Weights of a small model that predicts nearness at each pixel: encoder activation swiglu.
Rows from block 7 of the encoder of a small model that predicts nearness at each pixel, named by matrix and row number. Rows with one number within an expert belong to one neuron, the router's apart. Each number is 500 + 50 x the weight over its row's rms, rounded and kept within 0 to 999. All counts start at 0. Numbers have three digits each. After the name is the row's rms in percent of the matrix's.
Before each expert's rows are labels from the 100 images, of 14976, where the router gives the expert most weight on average: "patch colour" is the nearest of a few named colours to the mean colour under the peak. Only what is clearly more common there than usual is listed. The data: single toy objects rendered from many sides on busy backdrops. In brackets: how many of the 100.
# router: router (encoder.blocks.7.mlp.router.weight, 8x192, trained with AdamW), inputs 96-191
# gate: expert gate (encoder.blocks.7.mlp.gate, 8x48x192), inputs 96-191
# up: expert up (encoder.blocks.7.mlp.up, 8x48x192), inputs 96-191
# down: expert down (encoder.blocks.7.mlp.down, 8x192x48, transposed), outputs 96-191

# expert 1
patch colour: black (92)
router.1 117:539506495526483452575489509569512480496559497509469551515478503547558488560449439435535538471449450510620502534466485538494404545588509489484467550486458435550594484540568541494513405507509498483478544487515583524469462522489525543494488514543498491463499552557530517472445457442514453515
gate.0 088:535529574476549531555410473560541514468528521504586523470479510478580439495434483532535478548567486529407545512466522512449400479476498495470511493529584526507509523527489521398554505506501488579492541510504474457468578544524552511531531481508587499475454590584519421489547496411429574447
up.0 081:534500480489544513506522441566488531458490478524456477455524581596612492474496529491537523499483494549533540510461538551563568543495545420427441509491522524469535578494489516507532419573474426532546533514448608533480575450545546524472573531480514452573501404440496504509426480464447501539
down.0 084:464514587355415506533551507502512581540396542454507457576543387500522457484473542494397411529493512482519461536607507470467509441577496561575554556533534488538512528502527463414399497557511521479448542543483483509446508528528531524456487489525545512458453506577472443415493512548560570522
gate.1 124:508468511473441526526479404505479522484485559443457493522501420478576457551494452424522520598532553516518487636494435502487452500396501514464511496595526543571524471523511595490478477466484448534480588456484596496572443518526530509549483468609499508517535479501547534448508476527522449502
up.1 128:506522580557444499527503420518512532486539529417465540533481446487549502557471437403523498594533535480520509575518474532530466460453501496418467526587508557553501462527552605538474470484507440540470606474507594496539456546498506547585510460565456435549534487501545536447469454534491437477
down.1 125:506468534578551560504585504530510576417399447575494542506478426467447458477552474462435452413538512520568489432393499546521490495547450574518553523538524503441481487448483533461461447461385509468536445480544501492457463557508419429422485419425496547442517417415516617498474460496456473559
gate.2 141:426460512415588500519478550445543488479494465449340566452642536479533530451474442466558420538376431544500562558509497521465546437473510488495452521478477516502516490481509431496447525507527550520325510491426538549487516554488457505500434535447460443477491480553579494431422501506509523492
up.2 127:564488426483444476459444465559378506539557575466487497580470512577525507543580542483512538546524467543543373532525473469495411578483601395506499563531478551521436441471505570498493409533443488523556441450522476509489540451464534552400586502475575575406476544435446499456583543463560436574
down.2 129:500467513457576520556464580455561485467515465483427475404590625459572589469445515472567522488471427515476594488462521391490558447505388434609530537522537534608539527536498480546449658544572514455539464517465476481465539492429515420584479474495487501427502502549453454538543474456468501487
gate.3 098:437524509509492512488513422552408504433533416478468514469591563489561628456462564433531547545461395363533386546549495479479576426464581360526422621483508498565613542490571533392540476487488439453580552533431541476555521479503470484433549485474466506435442473546417489560499530482527537438
up.3 098:471394475458584503525523491455585501510451609532544474493541490507493396513457473601445478526525530580463679430434460540545488494458433581442601412480489510460462548442471481505493543458520594569431535449524439507500515526441546626542439480540524610468525544541578495431499473458438460542
down.3 102:453545479455437569579437522542464497558627490403517544518541499464527480516505447539442457574503580489533554432607531420502510466562486414546496507471438423513491540574518521537519508556470518536479452507561526509428550520432405499444597516542554525469385496492519459456467573459487557502
gate.4 110:531567552517587462510579594530539477513460513522557396547469483555537444435521441509492486478563503468412482521482605544462446586466465511410542551490507594550411438535578458504493439501493454497571522526544475519434420456513463495539471558515594439506522495482528499504474415533459438505
up.4 114:561603452534449491502578543590595540566518468498531464500553584506538524568484431539515527492474524418485486498508560531475536491506413543421535511543468430516511372573640443513491510505481501607537483515515477566456490490490448576402503508522406435421429525421560499408516503471465478517
down.4 115:539512502511522528478469519442491487472525510472550523467493535551456419418566486457457492491522502478397535474442527404473496431527498439545449469518567646512427450484420516502414453413528445487486555544438488501446463404510483514564510566440518520478545512572466426537561435544471439582
gate.5 076:525551450582423483458505490462409455499539506451463423394377490527332471398570508591535551533577421549404508516558490540418500545536548458540508500442477452553546476489474478466568496485453421436544431468553464452503545458462465470560544508474517501467510537494533487632564456527486566520
up.5 080:426468525363548498553494576552539494517376567523490414587506509512568554591503523465375532442535516456539482506340544576530540529459445588553530507557529497448431541531531522465439596518521521537510479517511420502476475527379582485444525500522531515551496527454482485428470465489501395485
down.5 076:489476465470537490535517566478460540553442521507436458527560515596423455487512516441491522493472514505480492469567507500533459466565520447409505563469395508528507451451434523558502543548474537409515547476545526514474482506494533484404483500551530656504387528544480457515441509512538537471

# expert 2
patch colour: black (36)
router.2 089:533440509475451548529473481560523469432549562507462472531477420517470473568524486528454569567520497474523578486538493450444416496444512509473524412507488556455581490492455476509575387406507485541614467488476499574479439481417469523516397515493507389440512535529579549521516494445518555650
gate.0 120:512516427537394504421567569601485493525522429476430523517594557516513494525539508453457459463528478492567495529527476538522467482509603473614452454588493481539489516391449558475434517475483498489482391641447503449418556511521469475393505526433505489393518473605447508548535471561549505558
up.0 124:533400495522534454499510540600546577558439450487463505524528506515506520558429515444418492422520463511609494538509436563553445500576583575578506466528484438468513551402509489499540516489491500455567441563421432450513501511462477467455508533443479536384530476581414512517522380491536425480
down.0 133:544605506480489496572427437528479498431469400485507511522397491564570479444526505465571541446526548532470380512528523528551387545561528462531534550566529487650468480579451504458498456507453416595581570515499560468532549480548433535459514527468564463400433523439485512595494541501492454493
gate.1 111:521425438615551525504514440579496561515413461522457453509555528506530520603545512533494542484546496531466514587429486562469432521563575506518499421408453529499435476498432590405503506489426442490587468511402543496517599420505511399458493443465463507507558544546479543513470473586524516562
up.1 119:576433456544529465546518496558527552595431501465484505514516512519442450617496465589501493492527484545508513498474530607538455525499498566505549495428469462477453533492479554394569547535428441539605532522444498464510569459511492432440488495505509519568531512533462474497408515539500556527
down.1 123:525429550534492506518386601472553526547447462480571506461582499507475528566568482514471462560516574595563499491577532478519500496582547456494470545395490565488530516624472522550507563594501561498497467426466518421415460465469487462510535447507456560417520576510469409430430512604552602468
gate.2 082:494438546491537509469526506483593554494523498549405524522510584571551463458493452389469504454518387444522404522499536419488542419469539400429450477457437486421571560417479554656574463519507517466500449522523586555571563565435480440496549466483463495513564524459460480437500500522501462490
up.2 085:538515503597455474517413457572525474538516480506621482508525497430565599423490455476554538477419578445465431529533560500531471510489481474469539517540451483548509396463554519525487464600484398560467577488555490477528490454420506566450464472563527434502395498565570436491581597509442462577
down.2 079:528502572495502614416553509503513515450513514522422505477553552419458489483525398544508549519423482493449486522515574396604490513635447476499491563510535457476562505481502475525565431484492527528513508526530484432422500493537476511504546469531451538480451507494627421521399587418495551532
gate.3 121:485497553551428574456440504432524454432484483542566468509402486516491496504543481417498488483475476507484431451525547528460459547439534526454475443514627622435506476529446463540509454445568503588478538409577509525449405580506491588550466555535519422457475541448511522467516481537569462500
up.3 121:502525526442478537420518456524471505445532505563502437531484530520522519482461559484456610529550483427537477487595488467420505551502548516484476448469601541448498418581476488440544445439527590594561479541526402465451486560536459636480534550515551550411498522424466376490508564518532520472
down.3 123:444562497465494507571657504510497572474445462596503487505426474531514508389537554458495508468473389420573506480477638465543572472523533466382508522523477399379484595398514472493553469493509493509464545418565475578549550546513563521561501497456511490486487477465519570465475488400528460435
gate.4 081:490546525594402492525408460528436456496544401379510510442465500556481508483567523409604530488509472416519501425558464533504476425470561446508452461565559567615502498462443528578471488513534392435353492476513504395533473411421518512524475519458538526440460574509417492543553482502597490515
up.4 082:449551419513495468542508464515503448505504336541513515446477579550504480542491488514574460469445447459477447505477459504422545463414576428509534522529468543581501470468461429475488468516458485477444566562483576482545543453451477529464507523512601526521497506433504378478554429512578493519
down.4 085:455504472578544454487550492491453591424386496457484413506555431444447576470482535582531487474516506500514525545500471554424470476520505489567546586504527512553410453515543432442316503446569478542502493466493461491431432503460493515503480461579574498522505594517522496507388440483533540573
gate.5 089:421528474531503486422441452447408468520554447500587497485545520414392512369516615513533500519462469495563523474413501596554571499509536542506440559552610493430430514507455473466530567509553442501466618524446429461536481463560486481494529447510612483578476551511501513534564514520513461482
up.5 087:556404473519540479483537527484547522592531453467460479429609490515447457493493548464555463497522510513577509447535579575514532471621488481480388455434513420533572548442483476539520571574452528525544529546401548440491429506484445494456508471474475479491465507565414468556515528622573520465
down.5 081:447573376496502561473473377496438487460418501478573497485368451417515479400491519503545498533501432464424493517425492455508486530467534570483543496540504489513504555451454474506557547451444474468473583519527504540524476570514500602494519486540557505516434520437553485465415466451495538475

# expert 0
patch colour: brown (59)
router.0 093:489430528461522460580539488493518515447494603426384575516563446516426509474450573508576475505548536518538503475400514594564473435476535518484525438565469561465534525465541510427443468478500520476489480480532458551487543598397496496529400545482489499549486532487464440461440530499497605561
gate.0 095:489411487593519445430404535479509451469465515548528455474559623495562459446567510453491491560456521485563533596399474591470467482390488515556522481501467586544427406511526589392486512533562461518492471473545461420567481465561563402580527419524475448550532580538548538455553512542528489542
up.0 093:534482527518559513524470447440537419524518524504520456462536493420479497524432436493573494514552597465453570550420432518554466576454412574451554557513427522514499516601542538474542507475426458568437652538643489482482364514550429521554558510540548481484478507533489456408634499556484429414
down.0 093:499441497387558514498515543505533507633509543416500582442487496411565619552480467468429441474470487431468575399526418601558520512547453510566535475497458457472520483480532515538497583601451487476467487539558480560421526559449495471538515494485495452533478480539569506461504552624462455454
gate.1 093:584445513430482420467541550452491516472396501607540488463414611567501514497539543434533447514526452543505524620524544573417450593582527457483442517520512481524510452495486491498454482508528414603517462515454468452447515501573528430447519490410499565565570434528531448341570498544467507485
up.1 083:392603549584625527521583443526414498482488406620490456451499498426457487463590586497566549487504521524428474473427520514534456476493501475472497502458480446495504523486487404550523489514451560522542497566522452557454490518485417475561534558528568549458426620466485550503541466498480511536
down.1 081:435521535420571538430509523473502474449529556423478521466522505478546525427397474531444519462531451564477546456523388457485485431509507501454569477549442422503463585432527509548466478466617500433474459534472437568542544552550445518530509553628563500618537537512434552603417446442513528465
gate.2 154:540434479461552546474433529382542453477499542452457516529519518453440523577483399513505542472556474541459481471444481437494476526492505485504477451490452474493412505534459519509504604431609504494430479586562459426470573519429431444455480594511487566555543488530473461516436464523486577478
up.2 171:378501443430617476575469519460522473546527597451433478421523592428567486394439392555521443515502530489421598567484545493513514500401437577558575560540490492538428531506458484472503556475508551489427538472482560553441473509499559498555508547547510524480500543522572505455397483407406510568
down.2 167:414462509586528458443571454600491542475559544541482488533533432467349513492513503507507480468479457445405503479445579521448607499442500535405515526507440454414477542439518415544511520478502579409465492463587500612505466600547549480528496524480482444583522474445498507491432445466466489488
gate.3 116:490478562510462533497496511505499402531475533533492518517538522434522493594547479451467450544422554502439444518529505622454441550468560455509428400467495555496448495472435481537498420518458419490460588468554632458478519535427531550507522543466531458404453563501550535420555486570566507519
up.3 118:418486468485371538534460487450548450492505544429453492469514503466447577456537432532529525445497538472495495478577474499518613437544416578539470624546498531464530507514576484427434530478491515460548556508520486519555406446419464540497578508594571512552552468541410528546486452507480499421
down.3 119:414489511478563494548438516503440481530532515497583515540554482532398465556517423489489550479579509506513496460516490469523462538503587482489559576493492514513471453523538432532491537462496527532504497483328441535472471429430451513472561598506532493538518514385427482534482449547460531404
gate.4 093:436501605527489565448428516498463512481519446520557517488474498464432423495569496513476557455476457469528465611421521493539487443578491587448540549449475500552522487585524518432574520566504469476566501422573512395563532474427554552506596461629531510495448487496395492612496529486573522433
up.4 103:508379601385531532466442521463502488499475568557452565507486525446528526512454481453435576529456497508518449525525542560573501517511482536478561494514474451480513499551604468483516543557516538638567544415472502461511480648583421499455584469556500470483492487483418372464506513541536436475
down.4 092:514500484498461538477507476584523484472484393535518428435436462413506550546561516499472449536514524480485435473421437574461395596571455532506481521432526477503485525558432506443494515519498491506525456509528489545435543519527488456502442453469470474443466514477607563553460580504472477580
gate.5 087:553415594554393440423579503510474447488480377467487463555394500451575501485523474515539517612471456573440464439567496500533442601455543525500544507472480520529524386539444539520466467484475437486502527503546507433578490479547463553470537485426521526482553529433466521531517476565560420554
up.5 101:509491498490492525530501499468513516413460479446516601516553478561510549511536503412520595411535479482574405502489534440529510516557524424461477493559448489476438513510536460570526480557561500513459530564342494492431592563568436431453527549477574525612478480547548494553483515468473604454
down.5 096:544612510508567542558403497463493385460530425584557423466524548527540459528488449540519567470546464531494548447474531481576419638565486599560536487465501548451438545485413519516603583525524524539513426500575459486424574438423510442553477515511528519442423534546509501493556543415509473416